From a checkpoint of a small audio embedding model: arch conformer, width 192.
Rows from block 9 of a small audio embedding model, named by matrix and row number. Rows with one number belong to one neuron. Each number is 50 + 15 x the weight over its row's rms, rounded and kept within 0 to 99. All counts start at 0.
After each neuron's rows are labels from the 100 clips, of 14976, where the neuron reaches its highest value: "responds to" is what is common among them. Only what is clearly more common there than usual is listed. The data: synthesised sound scenes: up to three everyday sounds over a background.
# fc1: first MLP up (model.blocks.9.ff1.fc1.weight, 384x192), inputs 96-191
# fc2: first MLP down (model.blocks.9.ff1.fc2.weight, 192x384, transposed), outputs 96-191

fc1.257:54 35 67 68 81 61 42 63 47 41 32 57 73 53 46 74 33 47 28 69 57 48 69 37 28 44 56 42 57 59 61 35 63 76 54 54 43 51 52 60 46 48 43 46 46 80 42 72 27 72 67 36 39 30 71 51 67 72 70 88 65 32 35 49 48 51 44 57 37 74 67 37 54 48 24 48 54 69 43 39 52 27 48 66 35 70 60 59 91 79 41 46 66 40 71 61
fc2.257:47 49 59 69 43 53 41 38 25 31 58 50 32 32 82 55 60 72 45 68 26 49 47 43 47 62 54 48 34 52 60 55 73 68 50 78 64 53 58 61 68 61 51 36 42 58 33 39 74 45 52 61 45 30 43 61 31 42 68 49 79 40 39 86 77 72 54 35 69 47 66 63 16 42 59 47 55 47 48 70 38 43 60 41 28 41 70 35 23 33 29 20 81 78 48 37
responds to: number of sounds: 1

fc1.224:53 43 61 52 66 43 37 49 55 59 51 81 73 64 40 60 38 44 24 81 51 40 97 42 37 34 71 45 52 50 31 55 80 70 52 45 53 68 47 47 33 54 55 40 41 64 39 57 54 46 65 44 51 44 52 47 65 54 70 82 72 47 36 60 51 32 36 49 50 72 62 39 47 37 10 23 49 59 45 32 47 65 55 78 35 74 39 51 88 51 40 45 59 37 56 58
fc2.224:34 50 62 38 53 55 15 56 20 59 51 54 41 37 65 27 51 50 66 61 66 79 75 42 60 42 48 97 55 53 62 34 38 46 40 43 40 18 51 53 29 37 50 72 55 48 49 39 56 56 45 55 78 59 63 64 54 51 56 43 67 36 56 45 32 52 44 59 24 32 85 35 47 53 32 62 27 54 47 66 50 57 45 68 28 43 66 56 49 38 16 55 40 33 49 49
responds to: number of sounds: 1; engine; helicopter

fc1.172:44 34 40 54 69 39 41 59 50 41 27 77 64 49 49 61 15 51 34 65 52 39 57 26 31 49 66 53 57 57 34 33 73 67 39 47 41 66 55 59 24 52 54 43 57 75 37 43 49 51 64 37 21 29 57 54 72 69 70 68 69 51 23 69 39 33 45 36 44 77 60 50 77 21 20 37 50 58 41 38 48 21 70 77 35 65 50 59 86 50 24 39 72 20 61 59
fc2.172:46 56 28 53 42 60 73 44 53 47 25 29 63 28 64 66 43 44 64 63 71 60 53 55 54 48 27 57 55 40 45 53 75 61 33 86 62 36 72 56 71 63 42 47 40 55 38 26 25 39 46 60 65 65 64 55 44 47 67 51 42 46 43 45 87 70 57 78 48 45 51 60 49 18 35 44 33 30 42 68 64 43 41 61 44 51 61 70 40 53 45 48 30 38 47 56
responds to: number of sounds: 1; wind

fc1.360:52 46 40 60 64 58 48 64 55 69 42 39 62 49 45 78 23 13 34 55 61 36 59 49 54 26 35 25 52 54 44 47 51 50 34 67 41 39 45 48 53 40 59 25 33 48 38 32 09 69 43 63 33 18 61 51 68 50 71 70 40 44 39 39 62 59 54 72 59 62 41 62 62 30 34 19 55 29 46 37 35 54 38 58 44 63 28 64 73 56 47 61 42 35 61 47
fc2.360:61 85 43 59 31 52 44 31 68 62 60 45 30 41 40 66 65 66 60 31 44 67 22 54 58 44 35 34 36 64 40 67 76 56 47 51 66 30 72 39 78 32 28 42 50 49 55 50 55 48 48 44 28 44 48 54 21 26 41 13 55 63 67 35 73 60 64 30 59 49 62 66 25 29 62 43 58 62 61 75 34 77 59 42 59 48 61 31 27 52 32 47 52 74 46 44
responds to: glass breaking; first sound: glass breaking

fc1.233:60 51 59 54 57 69 61 74 70 72 36 68 79 31 40 56 43 48 55 71 46 30 47 62 48 12 35 25 45 57 51 81 68 80 45 49 49 45 43 55 55 62 39 34 35 72 48 45 39 35 64 81 46 36 60 43 55 51 57 52 56 86 53 40 67 54 54 74 99 59 36 57 47 25 46 48 69 55 22 64 26 61 49 57 74 51 50 44 65 75 61 46 51 52 55 42
fc2.233:45 61 49 38 19 56 41 45 36 62 33 59 36 60 61 46 58 77 56 48 67 36 50 60 40 53 28 73 35 37 61 27 55 53 41 51 53 38 46 22 60 51 62 34 36 48 43 30 45 68 53 52 65 35 51 35 37 32 45 29 63 42 67 70 67 36 79 55 53 25 77 56 42 61 17 63 58 63 71 50 56 49 34 38 37 45 71 57 49 55 06 80 76 62 28 62
responds to: glass breaking; first sound: glass breaking; crickets

fc1.99:49 36 53 53 68 47 30 41 59 42 47 63 68 56 51 52 27 41 33 77 48 40 63 35 21 53 60 48 46 43 53 53 78 62 66 56 45 58 37 67 38 48 45 54 40 73 11 54 34 58 66 49 27 36 67 44 56 66 73 83 73 55 35 54 45 63 40 66 68 68 61 39 72 41 19 26 53 50 43 31 59 26 34 73 31 63 57 66 72 53 43 31 80 42 77 56
fc2.99:36 55 54 56 28 43 45 48 68 52 49 25 41 34 14 35 76 16 54 41 48 57 49 58 48 52 41 56 37 50 60 70 39 46 25 64 55 45 56 26 66 50 58 58 49 39 62 55 45 50 44 39 48 67 62 51 47 42 00 36 62 60 75 37 59 37 44 60 58 21 46 72 54 41 58 57 48 65 71 60 62 70 55 18 43 07 33 47 32 59 52 47 39 60 43 24
responds to: number of sounds: 1

fc1.81:53 36 61 62 67 29 41 47 55 51 27 73 87 44 50 59 33 50 30 72 51 27 67 32 20 49 31 37 68 58 49 58 55 58 46 54 48 53 29 84 28 46 38 50 54 66 10 52 60 53 64 49 42 65 76 38 72 56 68 68 47 64 37 34 63 57 58 66 66 58 46 42 50 29 16 11 70 53 47 48 56 40 26 69 49 67 45 50 80 57 67 45 46 36 69 43
fc2.81:56 49 88 55 75 34 55 50 43 53 56 71 74 47 74 56 56 32 75 59 33 40 49 64 59 58 52 40 49 49 72 35 54 94 40 43 75 54 44 33 39 60 23 22 51 49 42 46 48 33 57 23 29 45 58 47 50 73 66 44 27 45 59 37 76 38 71 94 53 34 47 53 51 60 63 70 39 43 46 61 64 27 55 60 64 23 40 30 46 52 47 45 67 40 55 33
responds to: number of sounds: 1; explosion; first sound: explosion